{"projector_out": 1024, "beta1": 0.95, "precondition_frequency": 25, "warmup_steps": 210}
Rows from block 7 of a small self-supervised image encoder, named by matrix and row number. Rows with one number belong to one channel. Each number is 128 + 24 x the weight over its row's rms, rounded and kept within 0 to 255. All counts start at 0.
Before each channel's rows are labels from the 100 images, of 14848, where the channel reaches its highest value: "responds to" is what is common among them. Only what is clearly more common there than usual is listed. The data: pictures of board games with random positions, seen at a slant.
# c3: 3x3 conv (model.blocks.7.c3.weight, 96x96x3x3, each kernel summed), inputs 0-95
# c1: pointwise conv (model.blocks.7.c1.weight, 96x96x1x1), inputs 0-95

responds to: draughts; nearly empty
c3.1 [150 132  89  81 144 121 138 131 139 177 167  70 151 129 167 133 138 115 114 106 132 128 114  99 130 110 127 104 133 127 155 126 137 121 112 158 109 150 107  79 116 100 124 114 137 110  91 135 142 136 133  91 135 131 196 109 160 110 107 120 140 116 113 132 148  99 129 120 134 122 125 120 125 105 121 151 111  87 137 124 124 143 129 193 121  84  66 141 135 157  70  97 133 129 121 122]
c1.1 [128  12 107  96 163 124 119 144 128 161 153  86 128 128 162 142 142 115 128  99 147 119 121 108 129 104 128 128 161 121 137 153 165 172  99 128 114 144 110  99 144  93 142 115 128 102 101 108 145 172 128 113 153 118 172  94 155 115 139 105 140 128 116 128 154 128 128 136 137 115 122 128 141 128 128 151 111 103 128 108 128 153 128 156 123  95  75 123 116 154  81 138 118 144 128 139]

responds to: digit grid
c3.57 [162 136 140 159 136 127 143 157 124 126 120 168 139 126 161 180 115 150 162 124  67 134 143 146 145  86 136 148  98 165 173 109 144 134 173 191 100 139 144 120 126 113 129 105 163 119 133 164 155 131 113 111 134 136 125 119 134 123 109 184 114 135 113 172 136 148 128 126 143 129 114 109 132 150 127 145 113 118  87 102 141 108 118 118 157 196 145 126 171 142 133 141 105 142 131 143]
c1.57 [139  95 137 133 148 128 149 163 134 113 113 163 140 128 142 128 133 128 151 114 126 104 151 141 149  92 133 157 128 111 155 128 149 128 155 188 114 154 128 133 128 108 128 128 157 128 100 155 128 128 108 133 128 163 128 119 138   0 110 165 128 126 107 128 141 141 128  95 142 131 135 128 147 128 130 128 118 148 110 124 145 138 111 128 158 212 139 128 128 128 128 163 103 128 147 164]

responds to: nearly empty; noughts and crosses
c3.68 [162 108 158 130 143 155 140  96 162 161 115 126 135 128 151 120 104 126 151 119 125 107 116 139 140 147  99 121 131 102 118 110 115  95 154  75 113 142 103 151 101 153 167 133 162 130 128 105  65 119 122 107 117 102 139 127  93 111 103 152 148 139 190 149 148  77 118 132 115 173 122  98  84  92 142 127 130 126 150 111 175 135 126 135 140 159 129 136  71 134 152 122 142 148 154 111]
c1.68 [128 128 136 128 128 153 128 128 150 145 128 128 149 153 128 109 122 117 128 128 128 110 128 128 147 128  99 128 141  97 128 119 128 122 128  53 112 128 128 125 114 153 183 156 149 128 128 128  66 100 128 111 128 118 139 139  76 128  99 156 126 128 176 139 128  99 128 130   0 128 128 102 128  81 128 133 110 128 134 128 108 139 129 131 128 128 128 128  89 167 128 115 128 161 146 109]

responds to: digit grid
c3.50 [156  99 141  98 110 136 124 107 139  83 140 130 157 107 106 127 110  99  90 118 140 106 145 168 125 115 139  90 161 155 133 140 128  74  84 124 134 136 111 136 145 141 123 121 121 130 122 135 114 138 141 150 145 126  84 135  90  78  76  85 117 101 136 180 111 113 147 109 116 127 135 141 123 120 142 117  95 111 135 145 119 137 152 179 120 167 121 125 147  75  67  97 100 121 130 135]
c1.50 [163 128 128 128 107 156 103  96 128  87 121 128 178 128  97 128 128  84 126 106 112  88 140 128 118 138 145  79 146 141 128 153 102 103  75  98 128 128 128 138 120 150 128 114 128 138 137 114 109 128  72 153 134 144 103 128 106  58 126 128 125 109 121 194  91 111 162 105 128 128 128 128 120 168 162 123 112  95 127 122 128 128 148 176 128 164 126 128 107  98  80 128 133 128 156 128]

responds to: stones on a line grid; nearly empty
c3.11 [164 124 141 120  98  80 158 122 125 119 175 151 158 125 136  57 119 163 129 108 117  99 131 162 123 123  78 144 123 120 104 130 118 133 127 116 106 125 123 153 118 153 116 129 129 148 108 125 120 131  99 123 116 130 140 136 130  88 125 115 117 167 175 108 102 157  90  88  98 101 148 144 108 113 127 142  98 129 120 134 129  75 134 157  83  90 116 124 114  83  69 116 154 151 116 128]
c1.11 [137 147 122 123  92  98 166 116 106 122 131  55 162 128 147  75 151 141 176  88 109 109 114 162 128 128 128 147 128  86 110 128  79 115 159 128 103 105 127 170 105 174 128 128 142 141 113 103 128 108 144 128 146 101 128 131 154  97 128  86 123 144 161 128  98 128 126 112 141  92 128 128 108 128 128 128 111 145  95  84 142 139 128 176 118  72 152 140 107 128  96 128 128 128 142 128]

responds to: discs on a green board; second side has more; nearly full
c3.53 [111 121 121 107 142  94 142 170 126 108  96 130 138 128 153 139 155 143 106 158 126 134 135 119 125 140 126 141 133  83 143  92 117  92  87 116 132 119 164 116 103 129 120 141 164 104  47 111 128 110 124 105 124 137 139 121 129 126 134 103 117  91 104  84 132 137 149 112 105 127 141 134 154  95 129 106 123 149 104 100 123 150 177 103  26 100 118 141 138 101 108 130 124 123 144 128]
c1.53 [140 128 120 120 148 114 128 192 128 112 128 128 144 149 172 128 162 128 129 160 114 134 141 128 119 163 128 125 128 105 128  94 122 128 104 128 128 140 134 138 108 112 128 162 117 108  78  85 128 125 128 108 128   8 117 116 137 153 138  88 148 104 128 128 128 150 128 128 129 128 157 128 125 130 147 117 128 142 105  98 114 157 184 128  51 132 139 116 147 115 144 105 128 119 142 153]

responds to: discs in an upright rack
c3.2 [119 127 124 144 132 114 163  95 101 136  92  63 143 126 102  94 130 123 119 180 132 133 111 150 171 112 101  66 131 104 124 128 172 135 121  78 103 120 182 138 140 164 134 116 112 109 145 119 103 155 121 120 165 101 104 111  78 125 142  94 141 136 124 111 115 168 119 120 136  62 145 137  85 125 119 125 153 109 135 149 110 139 119 129 141 149 110 144 119 116 114  99 109 122 124 131]
c1.2 [128 128   0 155 128 128 176 111 132 134  96  96 126 149 128 121 128  98 113 162 128 122 116 141 128 127 119  93 128 104 128 128 128 129 128  83 128 128 160 151 128 156 126 153 128 128 128 128  93 152 136 159 170 108 128 107  88 105 128 128 128 118 136 113 102 188 128 114 128  84 156 132  80 111 128 128 147 128 115 132 128 161 117 128 163 141 120 152  96 134 128 112 120 128 105 128]

responds to: draughts
c3.49 [124 177 145 160 110 138  99 130 133 122  79  85 130 126 127 154 113  89  75 138  79 103 142 163 156  86 142 115  78 112 123 126 134 139 140 156  95  96 127 142 133 128 132 132 106 147 151  88 143 162  95 172 155 141 129 134 130 126 149 127 114 116 129 113 160 160 172 123 104  92  92 113 123 121 121 182 147 146 131 114 116 101  94 150 126 143 105 134 122 126  98 153 137 105 152 146]
c1.49 [141 154 128 158 122 108 128 123 129 148  95 105 128 128 125 145 147 137 109 128  77 128 128 130 139  90 128  93  97 105 111 129 128 145 141 128 102 128 115 120 117 128 136 147  95 116 151 123 140   0 108 155 147 146 128 128 128 128 128 135 147  88 128 126 145 128 166 121 115 116 111 105 137 118 153 185 110 143 128  97 128 111  93 128 116 166 115 125 111 128 105 167 101 117 144 145]

responds to: draughts
c3.32 [109 126  96 121 166 109 127 113  90 144 127  89 141 127 165 155 133 123  99 149 135 120  68 154 136 116  68 109 147 142  95  98 133 183 147  76 101  77 117 115 120 101 113  97 116 139 140 143 116 115 102 134 142 135 145 103 171 107 116 120 153 125 151 136 136 137 186 131 135 116 157 130 110 114 133 126 173 147 136 112 117  98 105 130 129 130 164 148 132 178 116 135 122 138 165 138]
c1.32 [118 137 128 141 153 110 128 128 109 153 128 115 145 128 148 154 128 127  99 152 147 111  98 135 117  82 119  98 168 128  98 138   0 128 125  99 114 104 106 145 124 128 128 128 118 128 128 143 100 126  98 149 128 128 152  82 160  88 125 113 145 128 141 111 140 144 148 128 128 152 160 155 105 110 128 129 157 128 118 141 116  87 129 128 133 140 175 153 128 158 116 135  76 140 128 151]

responds to: noughts and crosses
c3.83 [151  84 147  97 121 119 139 158 112  91 132  81 223 135 111 121 143 153 103 130 111  95 127 130 127 121  81 151 121 123 143 138 105 112 130 163 105 101 141 151 131 124 148  83 153 152 158 122 124 157 115 117 140 149 147 139 123 138 124 136 150 127 137 107 156 144 154 130 115 108 193  90  88 103 165 120 135 163 154 113 132 113 101 167 142 142 128 125 106 136 117 129 135 135  85 124]
c1.83 [127  79 128 129 112 128 128 148 137  96 140  95 227 128 120 126 159 138  88 128 109 108 128 145 128 120 107 137 105 128 128 111  89 114 110 167 107  94 128 128 128 128 121  92 128 110 128 144 128 168 128 102 128 122 128 128 128 128 112 129 128 128 108 128 175 128 117 128 113 128 173  94 134 139 150 128 162 130 128 128 134 111 122  28 164 128 120 108 148 128 152 128 173 119  83 128]

responds to: discs on a green board
c3.8 [104 125 108  95 132 125 106 131 115 111 146  91 111 168 118 141 142 134  72  48 130 140 119 126 123 120 142 112 142 134 140 155 142 133 184 144 126 161 158 109  96  98 131 145 116 127  88 129 136 136 113 100 106 153 113  94 144  98 134  96 130 153 113  88 116 133  87 124 113 108 116 145 144 109  85  94 136 171  98 132 119 125 126 127 209 127 102 119 131 112 103 124 123 116 108 150]
c1.8 [ 97 145  98 128 134 132 105 128  23 128 111  93 111 154 141  86 123 104  86  45 105 131  95 128 128 108 144 128 123 110 141 128 128 161 179 154 124 160 128 107 128  90 148 132 141 128 128 165 128 142 128 103 128 128 125 100 169 107 150 106 128 140 128  99 121 128 128 128 128 103 128 128 130 128 121 124 128 142 125  90 135 151 128 128 202 106  92 128 128 128 128 128 128 128 128 141]

responds to: nearly empty; digit grid
c3.23 [112  84 114 129 111 145 149 122 175  90 134 143 109 147 109 124 126 120 106  97 126 131 131 152 110 203 182 131 129  82 149 111  96 144 139 117 119 153 122 121 120 136 128 104 121 117 118 115 122 100 169  94 116 171  97 167 131  98 108 102  67 142 136 148  85 109 106 104 155 121 130 135 108 101 158  96 123 117 118 132 154 150 132 144 130 113 120 119 126  69 126 104 101 128  93 122]
c1.23 [129  78 110 128 125 128 128 114 157 100 130 128 128 158  99 128 133 124 118 102 103 137 139  31 128 186 169 128 159  81 138 119  96 102 128 128 128 137 128 113 128 135 128 108 128 105 125  94 128 108 162 107 127 150 104 163 165  78 105  90  79 140 128 157 117 128 106 128 133 110 116 132  96 114 140 128 128 128 128 128 135 165 168 141 106  94 115 128 128  91 150  93 103 128 105 128]

responds to: stones on a line grid
c3.45 [119 148 134 133  92 122 140 109 135 138 118 116  95  97  85 154 160 143 157 121 136 152 149 103  84 125  97 121 121 126 141 151 125 110 130  89 135 140 140 158 109  93 113 108 149 136 185  85 117 106 176  98 157  89 123 101 102 109 145 124 116 122 108  91 154 130 122 172 120 170 147 135 137 151  38 104 106 111 121 144 138 134 136 101 121 110 110 137 126 118 154 150 127 157 111 129]
c1.45 [ 82 128 131 150 108 125 128 110 136 139 128 128 101 110  74 128 167 128 132 148 128 135 154 126  83 118 118 130 126 114 137 139 111 128 121  85 128 128 114 128 128  79 128  82 133  35 165  82 128 107 175 132 122  55 112 101 128 111 128 113  96 112 114 101 127 121 120 165 104 165 128 128 146 128  83 126 111 113 106 157 142 133 128 103 121  99 110 151 139 135 161 115 128 143 128 128]

responds to: discs on a green board; second side has more; nearly full
c3.19 [126 118 117 124  97 104 152 158 138  92 149  83 131 105 131 137 161 126 121 212  77 128 102 113 109 143 137 137 121 118 121  71 130 108  75 138 126 141 186 142 108  49 123 106 113 133 104 111 127 135  70 127 116 134 120 125 121 168 139 125 134  90 146 101 133 139 151 146 144 139 128 136 138 102 113 122 150 149  95 134 115 129 138 148 100 103 134 137 110 117 138 128 121 129 161 125]
c1.19 [122 130 134 119  91 101 144 179 144 121 128  94 124 128 123 141 147 123 128 102  68 146 121 131  96 152 128 143 149 128 128  94 114 118  44 128 128 144 155 128 128  45 128 128 128 176 142  70 125 128  71 128 128 122 128 137  90 157 161  93 128  88 149 128 150 128 152 145 128 130 128 140 149 114  95 130 139 128 128  92 128 156 148 128  89 128 144 141 111 128 128 152 128 126 137 128]

responds to: noughts and crosses
c3.56 [ 90  88 140 104 128 130 142 141 151  98 143 118  81 133 116 135 103 193  81  63 136 106 128 104 130 100 125 162 133  88 130 112 123  80 118 145 129 138 135 103 121 158 148 142 121 108 141 114 135 107 122 102 106 134 135 123 154 207 125 131 126 132 108 116 129 112 138 110 131 101 132 125 120  92 111 143 129 170 153 101 118 137  48 123 111 118 127 140 144 148 143 139 138 112 104 145]
c1.56 [128 108 148 128 108 128 128 128 139 117 136 120 108 128 128 128 128 199  60  54 141 112 155 156 128 128 111 164 128 116 128 102 123  92 120 164 128 128 163 116 120 156 128 149 145  96 117 128 151 128 107 128 128 148 119  98  38 189 103 128 116 141 128 109 147 128 151 128 117 128 128 144 128  83  98 100 128 166 114 125 128 135 109 128 107 128 128 128 161 135 171 144 128 118 128 156]

responds to: draughts; discs in an upright rack
c3.37 [120 103 131 149 143 103 130 117 219 127 141  54  87 138 137 120 142 148  75 149 132 123 131 110 140 143 201 149 115 133 122 139 117 159 109 160 129 156 117 140 108  94 144 127 136 136 141 148 170 132 107 132 175 130 129 136 153 160 141 117 135 114  98  93 135 109 134 116 123 138  86  91 129 128 125 104 109 139 150 106 134 136 127 115 138 132 151  80 134 159 139 139 120 105  96 129]
c1.37 [ 85 113 157 153 128 128 122 128 194 125 126  47  79 134 128 125 117 132 103 157 136 123 129 116 128 111 169 143 128 146 121 128 128 145 102 148 117   9 124 128 128  79 165 128 142 144 128 128 161 128 108 139 128 134 130 128 150 141 128 128 128 128 128 114 161 116 144 108 128 154  88 104 103 105 128 128 128 112 146 128 128 152 125  99 133 133 140  94 128 147 132 124 121 112  92 113]

responds to: digit grid
c3.85 [132  97 110 102 138 126  92 147 138  91 111  81 113 123  93 111 131 130 152  91 143 108  93 127  59 120 127 142 123 134 160 110  93 110 175 126 102 123 118 166 116  98 106 109 135 153 116 182 133  93 134 138 139 152 131  68 145 130 110  92 137 141 123 141 132 147 137 121 148 137 159 104 111 162 116 120 124 136 115 154 130 109 128 157 156 151 164 135 145 136 109 158  87 128 146 186]
c1.85 [146 128 128 118 125 111  95 159 128  95 109  75 128 123  78 128 174 113 161 128 144 112 111 138  77 111 128 125 134 131 147 125 115  97 190 128 128 115 128 132 128  66 128 128 128 179 128 193 119 108 127 163 128 128 134  64 129 109 128  95 133 145 128 136 124 131 161 128 122 149 109 157 126 141 128 135 118 148 117 145 131 128 124 135 163  43 140 128 123 141 105 136 128 128 128 165]

responds to: draughts
c3.38 [120 133 104 132 159  89 139 153 153  74 120 138  83 141 167 124 138 140 118 146 102  87 104 106 128  86 153 124 140 120  85 142 116 121 134 118  96 161 119 118 145 113 137 103 165 121 147 143 135  94  99 164 113 150 121 128 114 129 137 105 122 140 147  80 112 102 190  99 121 123  85 120 100 160 171 115  97 123 115  81 135 157 124 118 129 129  75  81 122 116 124 125 133 119 130 104]
c1.38 [128 136 100 128 149 117 128 143 128  93 126 128  93 112 180 128 159 100 128 133 128 107 128 116 128 141 155  98 128 128 143 128 128 125 106 114 115 168   0 104 136 128 133 128 159 114 128 126 128 128 128 150 103 141 128  85 128 128 128 128 105 112 128 128 128  95 166 128 114 128  82 128 128 113 154 140  99 128 111  99 138 128 154 128 128 128 131 115 147 111 139 128 128 128 128 122]

responds to: draughts
c3.13 [ 92 135 131 131 148 117 140 129 114 147  23 148 144 109 150 123 173 109 144 122 123 134 119 106 152  93 120 137 133 140 187 119 122 125 140 129 113 127 110 126 166 121 120 135 116 116 138  96 142 150 112 126 152 165  72 125 139 145 114 146 116 151 156 133 124 114 137  97 135 129 131 104 139 114  98 176 135  53 127 112 124 137 124 126 160 169  91 109 141  86 121 104 141 119 114 134]
c1.13 [128 128 128 128 144 128 155 131 132 128  31 128 128  20 128 142 160 128 134 128 128 128 116 137 154  80 128 128 128 128 202 128 127 116 170 121 124 128 140 122 154 124 128 145 128 107 128  82 132 151 128 128 163 128  90 113 128 128  83 128 115 154 128 121 128 128 151 106 128 128 111 128 146  91 128 148 128  88 133 128 128 141 154 131 167 168  94 128 128 128 115  99 132 134 128 128]

responds to: discs in an upright rack
c3.94 [120 144 123 102  96 158  92  96  90 119 111  97 119 151 135 144 145 118 127 115 140 134 132 121 135 132 156  74 137 108 120 150 118 124 111 139 144 138 134 115  88 146 110 124 102  82 169 120 148 119 132 154 113 132 111  75 103 105 100 164 127 104 160 150 100 116 176 138  84 149 137 125 123 112 152 130 113 165 202 153 129 112 115 103 118 139  75 113 111  82 109 167 133 124 134 139]
c1.94 [128 120 115  89  99 128  99  99 120 117 108 128 129 154  98 128 153 133 127 108 137 136 128 116 143 128 133  89 128 120 127 128 108 123 109 105 138 128 141  98 128 128 117  98 128  94 142 128 119 128 128 162 134 152 109  90  86  70 152 140 136 109 145 149 117 116 142 144 131 140 117 128 123 120 155 138 111 158 234 128 116 105 153 110 128 128  98 114 116  94 109 154 156 121  28 128]

responds to: digit grid
c3.42 [108 128 154 110 143 112 137 123 102 144 142 112 152 137 122 131 128 140 116 136 103 128 112 129 113  96 111 137 145 133 111 114 121 145 115 130 120 160 164 115  75 136 151 127  89 117 122 116 106 113 115 130 138 111 131 142 121 112 112 150 144 128 123 140 107 146 119 122  45 145 127 114 129 141 110 113 139 126 132 135  95 127 132 130 105 146 132 142 114 148 131 116  86 255 120 132]
c1.42 [128 127 128 128 128 131 128 132 128 128 120 128 128 128 100 128  97 148 123 121 106 130 140 128 128 128 101 133 128 137 128 115 128 128 128 128 128 165 128 104 154 128  96 103 116 105 128 128 123 128  99 148 128  98 153 128 128 128 117 114 152 112  93 139 103 133 128  91 128 128 128 149 147 100 128 127 129 104  99  84  38 141 128 128 128 128 128 147 126 148 128 128 141 255 128 111]

responds to: digit grid
c3.80 [121 120 120 136 153 101 136 121 253 159 131 140 109 157 123 131 137 137 128 150 111 143 103 125 139 101 104 146 126 143 114 133 137 121 143 150 116 126 142 144  84 171 172  81  96 143 124 114 157 111 122 109 161 122 133 135 127 153 150 137 140 109 168 115 125 123 141 136 154 124 115 128 114 126 161 102 163 113 117 112 117 171 124 118 133 118 126 147 158 166 143 139 158 173  91 129]
c1.80 [128 116 128 111 129  90 128 128 249 159 128 118 121 144 100 124 144 111 128 121 111 128  94 130 131 115 203 141  90 119 128 128 128 113 107 128 117 153 151 142 154 181 175  91  85  98 142 128 160 105 117 118 146 145 124 128 128 142 119 117 128 102 143 122  78 120 136 128 117 128 124 114 128  93 137 128 128 136 105 107  73 169 115 128 130 128 128 128 128 128 128 109 119 143 122 121]

responds to: nearly empty; stones on a line grid
c3.48 [144 161 125 145 152 126 121 126 132 118 118 111 135 136 112  83 167 160 155 122 171 112 146 127  99 149 125 113 133 172 105 129  97 132 129 157 148 143 120 113 134 157 131 105  92 179 107 148 185 118 132  92 139 143 112 123 119 145 127 103 160 137 187 115 108 154  95 108 135 155 156 129 125 108 116  99  98 126  97  62 149 163 153 122 138 123  98 109 158 116  89 132 128 170 138 102]
c1.48 [153 171 123 128 122 122 118 128 155 123 125  99 151 144 102  51 155 128 176 110 159 134 128 128 112 178 128 128 155 128 128 109  88 128 128 167 146 128 131 128 117 171 136 101 108 128 107 141  50 128 128 100 128 104 114 128 136 162 113  89 143 145 158 101 112 127  86 128 128 141 156 138 155 109 153  84 120 128 107  82 144 128 151 128 150  96 128 128 147 118  99 139 128 152 128  86]

responds to: digit grid
c3.95 [107 141 103 121 134 135 121 111  52 144 125 104 134 111 104 112 118 143 107 130  70 141  98 116  80 125  37 150 126  99 151 125 102 131 128 113 127  63 117 144 110  81 107  64 124 100 123 119 147 113 129 127 160 102 114 105 129 136 118 144 132 116 170 127 141 125 146 138 142 115 116 144 138 111 124 129 126 147 136 121  97 114 153 159  97 137 117 129 105 135 101 152 115 135 137 153]
c1.95 [128 128  98 117 128 125 102 149  79 140 128  90 143 128 121 120 128 141 115 128  99 128  76 111 113 128  70 125 121 128 165 138 128 128 123 110 126  70 130 174 128  83 105 114 128  83 120 128 128  91 124 101 141 119 112  93 128 102 111 120 173 124 157 128 128 130 140 128 130 128 150 145 127 128 109 145 126 155 129 128  87 118 193 160 107 128 128 132 101 151 105 146 141 144 143  36]

responds to: nearly empty; digit grid
c3.35 [151 108 138 177 121 146 145 135 132 120 158 170 172 120 135 116 135 138 152 157 114 157 106 130  93 174 120 156 131 142 128 138 124 147 161 164 146 108 149 111 136 133 136 143 118 139 162 123 120 135 104 136 130 158 120 171 120 134 176 137 110 143 127 176 135 145  62 106 130 129 120 112  90 100 197  98 112 128  78 117 156 153 132 147 164 138 127 131 171 139 126 108 160 145 136 147]
c1.35 [147 128 128 140 128 140 128 128 117 140 137 128 177 124 109 101 128 129 128 154 143 163 128 128 104 147 128 166 128 117 122 140 127 167 128   7 164 128 137 151 128 128 128  97 126 128 131 169 194 181 128 143 149 157 128 151 166 128 152 128 126 183 150 147 128 103  95  98 109 114 128 140 128 128 178 128 110 147 104 128 149 148 128 170 128 128 118 133 128 128 128 117 140 128 125 128]

responds to: digit grid
c3.92 [145 140 122 134 146 124 141 100 133 129 115 111 107 137 130 108 148  82 104 101 140 141  96  74 127 139 132  88 132 156  89  83 131 130  88 133 128 128 137 146 114 181 122 108 147 109  90 110 140 124 156 114 112 123 110 151  87 106  86 126 143  68 104 108  87 131 118 159 114  78 105 131 139 125 115 106 142 141 101  99 141 119 149 125  88 121 100 146 139 143  56 104 116 141 124 113]
c1.92 [125 154 109 128 104 127 128 128 131 147 106 113 134 151 121  80 129  73 118 128 132 123  88  77 119 145 126  94 155 147 128 128 114 110  94 118 140 128 128 128 124 154 128 128 139 114 135 116 147 128 165 128 128 128 128 139  72  89 137 119 142  94 129 146 109 128 128 160 136  98 118 128 160 197 128  99 128 136 118  81 128 137 166 128 128 124 128 128 144 128 112 116  10 128 146 111]